config.yaml
model: "audio captioner"
dataset: "notes from a synthesiser with random patches"
train_examples: 78125
gain_aug_db: 10
n_mels: 64
hop_length: 160
input: "log_mel"
spec_augment: true
win_length: 512
tokenizer: "word"
vocab_size: 43
encoder_arch: "ecapa_tdnn"
encoder_norm: "batchnorm"
encoder_activation: "silu"
encoder_depths: [12]
encoder_kernel_size: 5
encoder_stem: "single"
encoder_widths: [192]
fusion: "prefix"
label_smoothing: 0.1
decoder_width: 128
decoder_layers: 7
decoder_norm: "rmsnorm"
decoder_norm_position: "pre"
decoder_activation: "squared_relu"
decoder_mlp_ratio: 4
decoder_head_dim: 64
decoder_fused_qkv: false
decoder_bias: "all"
decoder_qk_norm: true
decoder_parallel_block: false
decoder_inner_norm: false
decoder_kv_group_size: 2
decoder_positions: "rope"
decoder_prefix_bidirectional: true
decoder_connector: "mlp"
decoder_tie_embeddings: true
init: "kaiming_normal"
residual_init: "none"
optimizer: "adamw"
lr: 0.0019
beta1: 0.9
beta2: 0.99
eps: 1e-06
grad_clip: 1.0
ema_decay: 0.995
steps: 4800
batch_size: 48
epochs: 2.9
lr_schedule: "constant"
warmup_steps: 480
weight_decay: 0.1
Rows from block 2 of the text decoder, named by matrix and row number. Each number is 200 + 20 x the weight over its row's rms, rounded and kept within 0 to 999. All counts start at 0. After the name is the row's rms in percent of the matrix's.
# proj: attention output (decoder.blocks.2.attn.proj.weight, 128x128), inputs 0-127
proj.1,090,224,215,224,185,153,183,200,211,200,214,206,218,215,231,224,238,200,242,225,206,205,211,210,213,191,242,182,204,217,170,172,171,195,195,204,200,229,212,190,229,152,196,167,177,184,182,245,198,188,205,209,193,202,210,191,225,195,199,196,223,211,168,206,194,182,220,213,194,193,215,151,195,197,166,199,216,187,187,188,207,222,200,239,176,190,191,231,206,185,200,181,208,191,200,210,225,167,178,229,193,228,178,198,197,202,222,222,207,225,197,179,212,199,187,187,203,208,178,231,213,194,221,214,245,166,184,169,194
proj.2,084,170,237,176,198,204,203,253,218,178,185,183,222,239,192,174,177,241,173,158,198,207,186,206,206,198,165,216,190,213,191,208,202,157,209,217,175,227,227,210,184,211,190,225,217,213,202,184,239,199,209,221,180,176,212,192,209,187,208,176,170,219,234,190,207,183,197,188,203,211,166,183,177,189,221,220,195,205,202,213,208,201,184,194,195,206,170,200,224,208,207,240,180,204,189,210,177,217,199,201,204,175,210,234,191,200,194,166,202,204,211,215,187,232,181,207,194,205,235,220,204,251,218,208,179,208,211,205,250
proj.3,093,204,178,202,197,193,215,200,199,220,188,211,214,190,237,232,231,201,196,206,228,204,196,173,193,210,207,229,203,238,198,176,199,208,205,178,193,198,214,204,215,202,222,231,197,220,206,217,206,207,198,211,219,207,181,189,178,190,187,190,207,224,197,210,202,195,240,229,215,184,184,192,225,207,171,181,220,208,230,182,235,201,185,199,172,210,214,115,186,195,207,204,170,210,177,215,186,182,192,191,204,189,233,217,199,204,208,174,192,214,203,252,210,161,246,201,203,195,193,158,207,161,174,196,173,235,226,213,183
proj.4,098,215,194,183,235,210,198,216,220,208,199,186,214,221,211,203,194,188,209,198,222,182,188,160,155,184,222,185,166,187,173,234,184,214,230,188,161,165,209,211,185,182,210,176,238,216,206,239,200,183,214,192,197,210,204,161,204,201,197,193,194,200,181,179,153,198,223,201,206,232,188,219,211,202,185,189,204,191,206,218,195,183,204,212,194,191,205,171,173,170,215,173,187,222,207,232,188,212,188,232,190,189,193,199,167,183,223,179,251,186,216,166,224,208,204,190,179,224,207,211,251,221,175,181,197,206,200,200,163
proj.5,108,203,191,202,180,208,235,186,241,190,185,180,221,180,199,164,236,198,186,206,171,148,239,189,163,199,193,219,210,200,184,217,204,163,182,194,213,197,198,207,194,204,231,233,187,192,180,219,210,189,213,174,189,208,191,212,192,169,217,218,205,190,187,203,206,195,210,213,178,215,211,180,209,184,200,202,219,175,170,176,179,190,211,162,176,205,220,219,172,224,184,215,215,191,219,178,226,176,221,216,239,237,185,177,224,213,194,229,169,197,169,176,199,195,194,189,213,182,193,210,187,158,234,216,239,171,200,210,206
proj.6,105,185,212,210,228,212,196,233,203,215,181,211,191,213,199,228,182,181,185,196,189,205,202,204,202,241,174,197,202,224,207,199,213,204,204,204,192,177,218,208,186,203,206,198,206,212,207,183,193,201,204,215,219,176,192,182,189,207,206,179,175,218,195,193,165,196,200,194,206,167,201,238,222,183,202,202,168,179,197,203,210,209,168,192,191,228,190,229,225,191,179,210,218,250,174,231,153,206,186,198,210,198,205,235,171,196,220,181,204,225,207,197,201,223,220,233,211,165,222,187,167,249,197,132,185,215,140,205,210
proj.7,102,226,168,201,163,213,200,174,213,198,247,198,196,182,194,191,220,205,194,223,170,177,208,228,197,199,168,172,210,167,240,218,204,208,202,187,204,211,202,183,195,214,172,217,200,166,186,182,152,212,210,161,208,193,215,217,164,234,202,183,191,150,227,167,245,214,191,213,186,183,174,220,197,184,181,214,198,189,177,212,176,207,220,185,210,201,200,236,196,193,229,182,201,181,184,188,211,221,216,182,208,208,202,228,203,167,190,214,199,193,167,196,166,232,184,204,184,192,228,193,207,216,212,193,202,163,214,197,196
proj.8,096,186,202,178,180,242,204,218,206,214,156,228,221,221,219,170,185,232,217,170,207,179,199,180,225,168,201,196,189,221,192,218,225,198,229,212,183,165,181,236,178,171,221,229,218,199,174,217,228,233,218,214,180,169,196,210,240,196,211,215,176,207,204,221,185,213,195,226,219,222,175,153,187,210,216,197,206,238,187,210,176,206,205,173,182,197,202,198,198,203,205,223,190,166,217,164,220,217,204,189,181,210,198,190,216,196,160,210,210,233,193,185,201,188,187,171,190,196,194,215,207,202,224,217,195,188,240,195,208
proj.9,124,203,213,219,208,200,194,235,189,213,203,192,213,237,226,200,174,191,237,182,196,213,206,187,209,197,214,204,157,219,207,206,181,197,186,181,185,190,224,217,177,189,213,188,221,228,186,233,236,183,218,236,206,197,206,206,241,216,210,217,161,224,189,226,163,173,195,214,218,150,219,249,182,183,224,213,184,193,211,209,184,189,165,204,199,235,176,215,230,220,199,215,194,223,197,200,172,199,182,202,209,211,269,201,189,206,188,171,195,204,217,199,185,192,205,232,209,201,198,203,201,227,222,186,179,202,174,186,215
proj.10,074,189,183,196,206,211,205,209,196,180,212,179,212,190,209,176,216,187,209,187,182,200,192,225,219,188,218,203,203,221,200,200,188,194,207,212,206,215,192,203,196,218,189,235,184,224,198,184,192,172,194,227,201,184,225,198,222,198,184,212,199,214,186,217,207,197,181,196,181,179,236,196,188,207,155,194,201,149,182,202,266,192,156,215,210,242,196,175,218,224,217,218,239,218,160,229,213,188,225,236,219,196,138,207,179,212,212,221,194,219,224,214,177,241,200,194,221,209,217,225,199,217,165,207,210,197,168,211,208
proj.11,092,210,211,208,183,227,212,159,161,206,235,212,170,178,214,206,213,190,201,178,208,206,229,215,217,245,213,190,205,221,237,202,219,194,208,184,231,185,217,187,260,211,182,193,151,211,227,188,177,160,189,179,234,224,179,193,162,177,213,227,210,181,220,183,195,207,217,220,211,235,196,192,187,186,209,210,191,209,216,204,212,207,202,220,204,218,179,176,213,225,219,167,182,211,238,192,178,209,215,171,192,216,210,193,196,209,206,196,214,216,198,190,198,201,198,211,229,205,194,219,237,245,199,209,190,220,179,188,185
proj.12,091,204,210,182,173,180,199,174,166,224,177,147,209,173,193,182,209,197,186,186,217,208,196,210,183,194,212,174,179,178,165,221,203,205,211,219,202,196,165,198,184,167,200,201,216,201,200,201,186,203,152,191,190,195,195,206,237,223,187,207,238,145,209,194,196,222,162,204,194,201,210,190,215,157,177,227,224,206,221,176,206,186,236,191,185,216,228,214,177,195,235,191,216,191,190,203,210,187,220,192,215,200,187,197,216,195,194,224,177,207,145,222,193,221,186,164,226,208,196,200,176,191,213,221,209,190,165,234,199
proj.13,103,182,209,168,167,215,218,226,204,169,176,186,208,179,157,168,200,248,144,174,197,200,201,173,192,194,186,213,189,183,197,197,193,155,186,228,199,221,190,213,162,218,224,237,201,200,188,181,201,199,191,192,160,171,208,218,217,216,220,164,226,231,202,203,194,217,195,178,189,203,192,234,184,175,199,242,206,205,219,204,183,207,200,206,238,200,204,220,211,213,223,196,220,203,219,198,205,200,230,188,223,181,208,203,207,170,218,218,191,163,197,197,193,222,196,229,233,191,200,205,188,195,211,221,226,198,170,226,210
proj.14,105,159,204,170,175,222,201,225,231,205,170,207,215,202,198,169,179,208,183,165,168,222,205,214,248,202,205,225,202,219,161,216,201,163,190,237,209,213,216,207,176,217,213,221,218,206,159,212,212,184,201,220,148,176,212,192,207,197,197,189,168,216,193,222,210,202,235,222,210,218,195,199,181,240,197,225,205,229,201,238,170,191,216,210,220,197,192,223,212,210,215,163,215,205,220,184,201,214,198,175,185,191,175,227,194,214,190,207,225,187,206,197,212,194,213,198,187,199,192,197,225,206,194,237,180,174,221,209,163
proj.15,084,170,228,175,198,211,212,213,216,185,187,205,218,166,165,184,208,228,152,195,163,213,214,201,216,210,176,237,202,172,174,165,211,150,200,185,222,215,215,204,178,237,211,226,159,189,191,195,230,217,209,186,161,167,196,182,197,190,204,140,181,192,188,199,183,191,194,221,195,193,186,184,215,188,191,213,205,192,164,201,173,175,184,201,176,191,215,192,178,191,190,183,173,201,189,191,195,165,204,216,191,238,161,194,203,183,205,208,204,219,202,200,196,201,190,215,174,200,212,165,226,201,180,190,229,189,206,210,205
proj.16,105,193,212,207,190,194,193,211,198,200,173,190,210,193,203,191,162,216,171,178,171,179,217,211,205,192,193,229,192,175,193,199,191,169,187,222,205,216,166,206,143,205,222,224,211,201,197,210,223,211,188,208,204,205,222,207,214,222,210,174,175,207,184,193,214,188,222,197,194,167,215,217,221,193,187,177,255,204,209,182,232,189,189,218,167,180,199,164,176,184,209,214,197,225,160,218,169,151,186,214,240,201,211,189,183,179,223,213,172,177,205,232,188,178,224,181,207,175,167,170,190,163,186,183,214,194,186,185,187
proj.17,096,194,266,189,222,211,163,199,195,226,209,201,159,181,190,246,184,210,208,201,194,204,170,240,193,220,213,193,207,207,226,208,175,227,186,212,168,218,206,196,172,190,194,194,197,208,220,171,205,217,192,197,220,205,196,206,214,242,194,182,189,209,190,176,185,206,228,189,222,239,178,186,222,206,204,250,228,230,203,187,173,220,209,161,203,180,192,180,218,192,194,158,179,191,216,177,205,218,213,187,184,210,189,192,207,231,182,207,225,216,166,206,239,196,206,194,194,209,216,184,209,206,210,220,198,207,212,243,181
proj.18,110,217,154,219,203,191,179,168,194,195,213,168,197,217,188,211,194,183,191,210,175,194,228,197,199,208,185,198,189,169,206,191,217,201,210,206,188,218,214,168,221,203,160,204,213,189,214,208,177,181,192,169,199,243,185,178,212,186,188,187,193,169,206,206,257,175,168,231,191,229,189,198,208,201,189,216,199,216,178,176,170,180,196,148,184,178,209,227,209,189,212,217,161,181,203,190,229,194,243,191,195,214,191,218,218,211,176,212,203,217,164,195,229,206,188,203,194,202,212,188,190,167,221,212,180,160,222,238,223
proj.19,093,199,220,178,189,201,210,182,214,174,167,182,232,188,173,171,232,201,193,227,196,170,202,222,199,193,223,201,240,195,205,178,201,185,192,221,227,217,180,221,185,164,214,218,163,212,174,198,194,207,200,184,173,171,200,220,182,182,230,181,229,202,178,221,210,234,189,185,208,216,210,213,196,201,187,210,198,208,175,173,185,219,188,202,195,174,238,218,176,210,184,170,220,206,228,163,187,196,202,211,171,220,195,185,205,213,177,242,187,188,173,176,201,176,211,170,196,207,173,216,235,166,186,206,252,195,222,194,196
proj.20,128,177,192,182,191,218,247,222,239,214,178,217,210,188,187,176,196,237,154,172,220,185,210,186,209,202,185,237,214,222,193,217,191,162,191,222,203,201,217,209,159,212,219,240,183,195,195,185,229,173,201,190,178,161,181,197,181,174,220,170,197,232,211,201,212,185,216,208,207,198,207,205,213,214,229,194,169,198,168,220,207,202,170,223,187,187,228,187,194,211,165,195,198,189,205,199,216,220,186,168,163,177,209,179,198,229,175,180,195,179,216,176,163,179,189,166,197,190,189,208,197,215,189,189,197,197,223,173,190
proj.21,096,190,201,227,173,202,215,193,218,208,173,180,215,202,201,193,205,192,186,188,198,184,193,201,215,176,198,199,179,176,184,234,202,162,192,202,200,194,204,206,194,192,210,183,207,201,209,207,223,197,194,203,187,213,191,183,214,204,187,200,212,202,186,216,192,227,140,171,189,152,225,187,196,163,179,183,194,190,196,183,231,192,215,213,180,224,199,190,214,174,209,201,191,196,179,254,184,185,224,216,235,165,169,193,155,173,213,182,213,199,187,226,163,231,183,168,227,165,227,171,194,222,191,178,179,192,172,197,252
proj.22,089,197,189,189,202,193,215,210,226,187,169,190,239,222,211,172,215,200,206,191,206,227,168,182,182,201,175,226,186,196,199,232,219,159,206,212,178,205,200,211,180,217,227,228,197,196,186,221,184,213,207,182,193,181,189,194,206,143,221,214,180,221,169,198,221,206,187,228,235,219,187,173,210,228,220,204,217,176,182,226,220,193,202,232,204,199,216,172,141,221,192,173,208,177,221,209,204,228,201,186,178,188,213,185,209,213,194,198,207,163,185,181,171,168,191,179,222,207,169,193,180,181,187,219,218,196,216,157,181
proj.23,122,188,193,197,215,218,226,204,192,205,208,203,181,196,202,203,199,194,223,200,191,217,177,209,211,220,166,212,208,185,192,198,188,208,241,204,169,194,221,191,200,209,209,206,206,215,185,173,193,197,225,181,170,189,204,186,164,207,214,174,180,219,227,189,236,191,247,239,183,223,198,179,179,228,193,178,185,228,170,227,190,202,211,187,208,213,195,183,190,218,207,170,167,177,193,206,235,242,197,195,177,228,172,226,208,224,181,195,234,221,233,183,198,203,158,209,189,211,192,215,237,219,186,198,235,197,252,164,190
proj.24,102,206,170,179,178,201,198,197,185,155,182,199,214,198,171,170,176,213,217,179,203,184,210,235,213,171,233,206,191,171,211,185,194,174,224,243,190,207,158,221,179,183,213,216,220,196,186,199,226,231,196,185,196,183,221,209,219,166,208,188,225,181,194,207,209,204,201,222,165,203,225,207,182,234,202,222,201,231,221,238,211,201,216,180,234,203,187,205,198,231,217,244,188,183,211,175,180,215,219,185,198,197,211,215,233,180,219,186,157,205,220,207,219,196,188,247,201,191,202,176,211,171,213,199,191,221,177,197,182
proj.25,092,216,191,198,166,225,243,161,188,197,203,202,201,176,195,174,168,186,188,196,212,152,233,194,214,168,194,218,187,175,207,186,228,175,213,212,228,199,187,217,203,170,207,211,213,213,190,204,203,225,206,168,180,184,198,191,220,205,208,198,232,194,239,211,234,221,186,197,176,214,201,180,171,199,230,194,164,221,159,210,187,193,179,189,205,181,196,207,216,212,194,194,224,190,207,200,220,258,227,204,202,205,197,197,208,171,163,195,209,198,201,165,177,203,191,210,204,188,216,203,189,232,178,210,219,143,222,182,225
proj.26,117,196,200,212,198,203,170,147,192,206,191,207,208,217,206,188,206,177,231,193,217,188,193,211,181,203,221,185,186,214,227,214,215,211,215,195,212,179,180,192,221,161,201,200,194,196,169,196,204,212,208,208,218,238,187,176,209,174,209,208,214,173,163,224,222,203,174,171,188,180,227,179,217,165,167,230,203,180,229,182,238,188,175,205,188,205,204,216,202,201,205,218,231,213,206,211,196,173,222,209,255,181,182,204,178,185,217,213,178,190,206,210,180,231,184,161,204,186,206,186,149,202,222,209,236,177,166,216,226
proj.27,098,223,203,189,181,161,175,154,198,166,245,193,188,218,208,199,212,181,217,204,195,193,218,164,166,222,209,207,191,186,205,178,209,201,189,170,200,208,208,171,226,215,202,229,180,171,194,223,169,193,194,205,227,211,172,177,158,201,213,212,203,177,162,197,188,193,199,218,202,238,194,196,200,226,218,215,214,208,202,177,180,218,226,154,174,225,205,191,215,222,206,188,218,193,194,209,215,216,210,178,180,220,193,210,193,251,209,228,219,175,177,207,244,211,223,196,196,192,174,198,217,212,211,228,172,213,200,227,187
proj.28,073,228,199,224,199,204,176,205,181,188,188,237,193,241,203,211,170,193,230,183,199,221,199,182,190,212,221,184,200,211,195,184,194,232,179,177,200,216,231,183,192,209,174,216,203,194,198,231,172,198,206,251,223,216,170,187,218,193,202,188,206,190,198,190,185,220,228,214,195,226,178,179,173,214,190,206,173,205,201,194,186,206,244,189,240,208,210,213,212,212,226,178,191,186,220,211,210,197,193,212,198,162,222,222,187,208,210,204,245,186,170,213,230,212,224,245,221,232,224,182,242,212,189,202,171,207,225,239,185
proj.29,104,181,221,214,220,200,178,231,187,212,219,219,179,183,213,208,194,178,201,191,203,190,227,198,181,242,188,186,219,247,201,210,185,223,187,177,188,170,216,203,206,234,195,169,185,187,200,207,189,193,237,224,235,212,176,218,161,200,207,210,156,193,192,199,176,190,223,194,202,222,187,217,213,202,227,215,180,180,181,206,187,195,175,237,182,173,218,204,161,201,214,188,220,188,216,225,179,203,168,205,167,232,216,178,185,220,197,235,225,206,194,168,198,195,233,192,204,185,200,251,215,223,185,177,193,189,229,180,190
proj.30,087,160,168,184,161,228,222,210,148,205,174,207,176,178,182,174,184,225,161,164,173,198,209,240,216,204,189,209,223,176,190,179,195,186,197,230,219,178,196,200,163,195,214,232,223,195,194,169,217,223,178,176,187,162,222,228,194,241,208,184,215,201,196,186,229,192,262,216,195,225,188,214,191,204,217,196,207,193,211,209,182,193,209,209,205,194,220,208,215,218,192,215,197,212,219,193,225,209,196,193,167,198,216,185,217,217,198,200,186,196,219,187,178,175,200,214,198,219,195,210,193,200,206,218,194,235,214,160,182
proj.31,085,218,194,199,185,212,195,205,145,177,195,189,166,184,207,202,194,184,203,206,235,203,208,268,228,195,221,156,229,207,222,179,216,216,196,214,197,201,167,193,229,178,206,200,199,199,217,206,207,208,181,209,211,185,214,229,199,222,190,196,235,180,230,195,207,210,234,203,189,193,206,185,196,195,191,176,201,201,166,197,200,218,193,176,214,182,178,229,221,182,225,193,228,207,173,167,219,221,201,198,214,203,158,220,213,172,183,219,217,220,186,168,230,218,208,203,161,214,236,175,207,194,188,202,219,172,234,224,199
proj.32,112,217,211,214,208,187,164,200,177,201,227,221,179,191,209,210,230,181,223,210,190,213,181,210,202,217,209,167,202,208,219,190,182,219,207,201,197,205,188,177,222,201,170,180,211,187,200,204,173,191,194,207,217,218,202,206,211,201,187,213,197,167,209,215,180,227,217,204,224,221,166,189,214,206,211,224,222,235,204,192,149,226,257,167,208,195,194,228,186,192,209,170,202,200,192,160,215,214,215,185,186,233,171,205,230,197,183,201,214,196,154,196,263,212,194,209,213,227,214,180,204,201,197,203,189,181,235,253,181
proj.33,097,214,225,196,190,189,187,221,213,210,239,202,202,208,201,202,228,195,202,218,216,217,190,177,197,216,218,194,185,219,205,208,189,213,186,183,174,182,236,205,232,216,199,182,172,183,197,228,188,170,229,224,217,206,191,201,199,207,227,198,185,191,163,179,175,215,204,227,194,191,173,216,186,215,209,187,217,183,178,233,164,240,198,239,179,215,207,205,191,221,224,198,213,164,185,158,161,234,209,178,168,209,218,203,187,217,187,197,246,182,176,186,196,222,186,174,195,197,210,218,232,254,162,196,188,196,203,205,174
proj.34,119,181,211,186,191,228,252,180,159,189,188,176,188,197,183,207,193,195,200,166,180,200,177,215,210,211,170,220,206,193,192,186,247,203,191,231,234,226,186,200,229,230,193,213,217,216,201,159,205,188,174,180,194,193,227,207,196,213,195,199,205,215,244,194,228,202,177,223,204,238,239,178,206,201,215,184,190,218,216,181,230,187,214,181,191,194,205,193,186,207,159,225,205,183,201,206,246,178,217,203,211,199,203,167,226,207,197,211,169,208,219,185,200,155,183,184,195,211,222,189,176,173,218,219,201,224,235,197,207
proj.35,096,205,227,205,229,195,186,198,189,211,243,200,175,154,217,237,195,215,202,199,159,194,179,224,220,196,158,173,225,188,205,211,189,184,195,207,223,209,156,187,159,223,175,181,201,176,212,150,191,217,193,200,200,194,200,205,192,251,194,174,185,186,220,192,221,206,251,217,164,207,198,174,208,203,186,182,195,193,217,196,211,195,172,224,175,182,207,156,179,178,211,192,173,196,210,211,190,199,171,185,211,215,206,194,179,180,212,215,234,203,210,202,193,183,199,185,239,214,216,223,208,199,201,185,209,193,195,194,165
proj.36,095,237,217,167,201,179,219,178,211,221,202,178,197,191,215,220,214,205,187,224,223,206,227,204,178,173,195,205,232,196,165,215,206,208,183,203,201,202,192,199,190,176,206,187,178,208,221,188,180,197,221,189,213,193,189,218,171,192,204,217,199,211,199,173,191,191,196,201,223,165,223,223,248,187,213,219,230,234,240,196,241,210,183,218,211,200,233,201,212,194,190,215,199,197,232,197,198,197,178,182,194,179,257,190,200,181,189,212,173,169,203,229,200,174,229,217,195,200,167,198,176,144,231,233,226,221,179,209,216
proj.37,114,172,197,183,175,199,232,223,208,198,200,212,197,227,185,204,170,209,167,185,171,192,197,217,214,189,194,233,205,194,178,187,199,176,196,206,213,207,206,177,175,225,233,194,205,197,194,194,233,218,225,209,192,165,192,222,207,207,213,164,197,227,211,193,205,210,214,187,217,152,214,216,222,197,236,194,202,218,164,213,202,221,161,210,165,201,198,191,206,186,188,209,176,215,196,220,183,200,147,204,179,201,239,209,185,240,197,187,185,195,218,206,167,167,214,202,171,221,173,178,208,230,170,172,179,172,225,171,227
proj.38,106,204,224,202,220,211,183,182,206,209,204,217,203,212,248,186,180,204,224,198,232,190,199,215,214,200,203,204,203,223,188,165,207,205,197,175,209,186,210,199,209,194,204,174,160,233,193,234,227,186,211,218,212,223,201,187,195,189,224,205,198,209,199,239,159,174,182,198,177,204,242,206,181,172,176,172,152,168,209,201,213,197,163,213,211,204,199,207,208,230,184,230,217,216,215,204,183,183,219,242,215,223,208,180,184,177,203,208,173,221,230,178,181,193,181,190,176,178,190,216,173,210,218,174,243,232,203,172,229
proj.39,093,206,197,148,186,211,225,191,208,212,201,178,181,170,201,190,223,209,182,213,194,178,216,226,196,208,182,200,243,211,191,211,204,207,216,196,187,187,215,214,171,224,203,215,194,211,207,176,190,221,206,195,216,168,190,227,175,193,201,182,185,221,233,182,217,176,165,192,239,187,206,218,236,205,233,220,175,199,191,179,214,184,173,226,199,210,212,188,218,195,164,192,242,181,218,217,205,210,198,196,196,172,197,146,191,237,199,194,191,185,217,200,156,181,231,178,202,219,188,154,152,203,195,183,187,213,214,192,179
proj.40,097,168,246,175,192,235,210,241,189,192,207,242,175,187,225,183,191,211,180,199,238,196,203,187,219,221,215,220,219,225,189,207,203,177,195,181,226,194,204,228,178,205,230,210,209,231,207,199,223,205,224,214,202,173,204,211,183,220,202,211,191,241,206,210,194,160,211,201,220,226,209,226,197,190,209,220,191,206,197,179,182,180,196,169,181,209,204,213,197,213,217,210,190,230,184,199,209,200,183,210,179,207,196,231,206,243,217,202,209,216,200,201,234,167,249,227,234,200,199,201,204,193,187,223,163,239,204,226,159
proj.41,096,205,199,234,213,198,195,190,236,196,187,186,260,213,233,186,216,217,211,207,183,172,169,162,161,166,177,206,196,173,189,202,220,193,205,182,206,167,227,176,208,202,196,191,197,152,198,211,211,162,199,178,211,221,156,194,206,172,202,189,185,208,186,202,215,177,172,225,195,189,211,202,199,193,196,187,242,236,208,188,210,171,195,194,203,198,227,186,163,219,180,247,192,195,204,212,197,166,196,190,187,188,215,193,230,215,203,209,173,205,208,211,195,176,213,195,206,222,174,202,191,156,223,226,195,207,196,179,224
proj.42,083,169,189,221,202,188,190,166,213,215,220,204,206,190,198,194,193,190,189,224,177,188,196,208,170,184,194,197,192,165,207,199,242,198,174,178,194,172,205,195,213,214,173,213,190,181,195,166,158,181,198,160,209,207,199,206,171,160,177,199,215,174,220,197,213,193,171,218,180,208,213,211,224,184,201,197,204,213,217,179,203,204,149,185,163,212,186,208,205,179,202,231,214,224,197,189,165,161,201,230,226,193,229,220,184,194,201,198,145,171,199,175,189,233,200,217,226,205,224,186,182,178,193,193,179,202,192,233,241
proj.43,106,167,200,211,210,211,215,221,184,197,232,194,163,192,165,216,175,208,177,165,195,222,196,247,215,232,174,199,199,197,216,184,239,222,194,210,213,243,214,204,211,229,200,209,178,213,215,185,213,175,186,211,196,179,217,201,185,225,186,180,188,213,253,170,218,180,195,206,197,226,215,240,170,180,193,217,178,203,214,229,203,194,168,193,243,222,193,194,210,222,203,225,188,225,199,186,206,191,210,183,196,169,235,193,215,211,207,188,198,223,213,195,222,209,206,240,207,152,206,173,181,204,192,192,192,231,197,208,190
proj.44,084,191,205,175,163,177,186,214,227,192,191,234,199,217,205,179,213,203,198,184,200,189,186,155,194,201,242,211,173,200,199,180,188,190,196,188,177,220,195,195,212,224,240,234,232,195,166,227,201,181,213,227,186,184,196,214,227,240,236,215,198,195,186,215,152,185,216,208,206,170,180,183,192,191,226,192,191,208,228,203,228,184,205,213,191,222,152,211,210,211,201,175,232,188,207,198,178,212,210,214,200,215,212,177,251,234,177,202,208,196,186,213,192,181,204,231,202,231,183,184,182,225,164,188,167,201,192,201,205
proj.45,089,199,230,213,181,195,201,246,159,242,207,190,205,195,228,234,173,235,207,193,220,221,163,206,212,184,216,188,202,209,174,162,194,210,198,174,179,184,212,229,197,163,194,196,224,216,221,234,208,185,202,214,195,211,210,200,213,236,212,204,160,202,225,206,185,221,204,197,207,193,205,237,197,217,212,182,172,192,210,227,218,210,209,205,211,228,196,219,185,192,191,199,218,184,224,186,192,236,233,204,188,164,226,179,191,214,185,194,223,225,209,161,186,206,164,185,198,178,208,217,178,221,183,181,217,211,214,156,225
proj.46,095,189,218,154,200,182,185,215,212,215,180,199,215,156,209,170,235,178,172,219,186,194,206,175,161,204,185,199,173,206,189,242,187,218,210,199,192,175,195,175,195,195,194,178,202,183,212,230,172,191,208,199,204,213,178,182,187,213,207,185,195,201,160,212,152,231,212,179,252,182,201,205,246,182,210,196,189,170,189,191,208,222,183,242,159,208,201,198,198,198,182,189,206,217,189,173,174,194,192,193,212,189,177,183,171,216,195,213,243,188,181,178,217,232,196,174,197,178,200,193,202,205,201,181,160,207,187,212,193
proj.47,100,155,230,168,206,253,219,220,222,221,188,179,238,242,209,191,203,234,190,169,218,187,159,156,213,190,189,223,193,212,181,181,201,178,173,207,181,216,187,230,154,228,218,222,219,203,196,202,239,190,208,209,168,177,205,190,214,190,208,195,168,257,232,179,188,203,163,201,221,189,221,210,205,208,217,200,210,218,202,226,186,212,204,179,203,204,195,197,193,172,192,221,207,191,210,191,208,227,225,205,216,201,191,197,234,205,182,192,223,215,210,210,195,222,210,192,193,192,223,166,192,194,210,204,195,209,207,190,211
proj.48,090,171,191,239,220,209,211,205,196,198,228,214,195,199,205,207,178,197,191,166,187,229,195,196,195,226,176,217,163,205,225,202,220,206,188,175,161,224,222,192,235,233,187,183,188,200,213,194,212,154,238,199,218,207,158,190,219,209,236,193,189,193,225,178,207,188,200,222,199,188,192,197,194,208,224,184,212,223,179,196,184,186,213,188,188,210,193,187,173,225,197,215,191,205,209,190,214,182,196,157,177,188,259,180,195,227,181,210,179,231,196,196,222,180,195,241,229,196,154,217,180,167,202,218,182,209,220,179,187
proj.49,114,170,203,190,182,231,213,218,216,200,178,197,197,165,171,172,188,205,158,191,180,176,238,239,196,190,213,205,192,199,195,199,207,164,185,230,234,213,174,218,161,184,217,239,216,222,177,169,230,225,189,187,173,200,217,223,216,197,215,183,215,183,179,221,207,231,202,205,214,187,202,181,191,206,199,197,205,174,172,204,179,220,206,210,202,173,217,205,186,159,206,155,199,171,206,171,220,230,203,185,203,211,181,186,200,161,202,222,217,192,205,217,190,223,181,166,211,202,197,242,217,208,173,221,217,182,205,212,214
proj.50,103,218,195,186,195,164,220,193,258,194,214,201,224,176,192,201,229,193,200,240,180,179,222,194,199,200,193,199,214,188,198,208,202,180,179,186,187,187,216,187,227,213,193,198,168,159,189,206,155,185,237,173,201,194,177,206,189,173,194,194,191,199,172,215,210,184,201,193,176,206,217,187,239,214,234,189,211,198,154,167,214,235,188,211,197,216,201,209,223,184,172,201,210,169,212,205,223,188,168,223,196,223,184,198,173,205,203,209,185,189,210,150,174,223,181,191,144,185,203,195,201,192,207,173,202,211,186,185,235
proj.51,095,162,176,203,190,234,217,241,168,207,181,208,203,238,184,212,182,207,195,173,217,206,174,221,222,207,205,217,204,179,181,196,227,198,202,237,203,183,202,205,197,194,193,222,200,222,208,196,222,212,194,216,179,203,197,195,222,185,213,208,198,208,232,198,224,197,172,224,197,217,204,234,163,183,212,203,204,256,216,235,166,188,220,211,257,199,205,204,199,181,214,211,165,204,195,186,214,198,195,176,171,168,228,185,229,189,178,206,186,227,211,217,220,191,200,197,190,210,192,161,220,185,199,236,185,240,237,187,194
proj.52,096,216,208,180,170,201,213,215,211,192,194,228,222,226,199,188,175,246,232,182,234,172,190,216,208,173,239,203,177,196,181,188,180,169,204,184,181,202,174,245,169,170,232,221,248,216,179,197,226,225,203,192,187,212,198,193,248,208,206,214,200,203,202,225,194,199,189,229,154,181,219,190,203,187,199,181,183,205,201,202,202,183,214,242,203,200,231,195,187,172,215,212,164,194,177,168,189,198,171,204,198,189,217,176,191,188,185,183,183,202,183,215,200,183,220,193,217,206,187,199,190,189,213,198,205,158,197,192,240
proj.53,098,214,196,195,213,163,214,191,207,195,222,183,206,189,198,213,206,223,179,241,171,188,199,194,195,221,195,182,217,190,196,216,186,221,181,202,211,215,210,220,172,201,188,203,196,158,216,209,192,206,206,177,191,194,203,181,201,212,182,190,188,197,179,192,199,220,217,179,174,186,168,207,196,227,200,247,218,208,186,240,177,243,226,245,210,170,209,213,174,176,233,154,215,192,185,191,185,222,169,169,174,204,178,214,160,191,223,211,208,168,170,191,213,214,196,203,196,210,192,233,240,215,189,227,219,177,211,223,160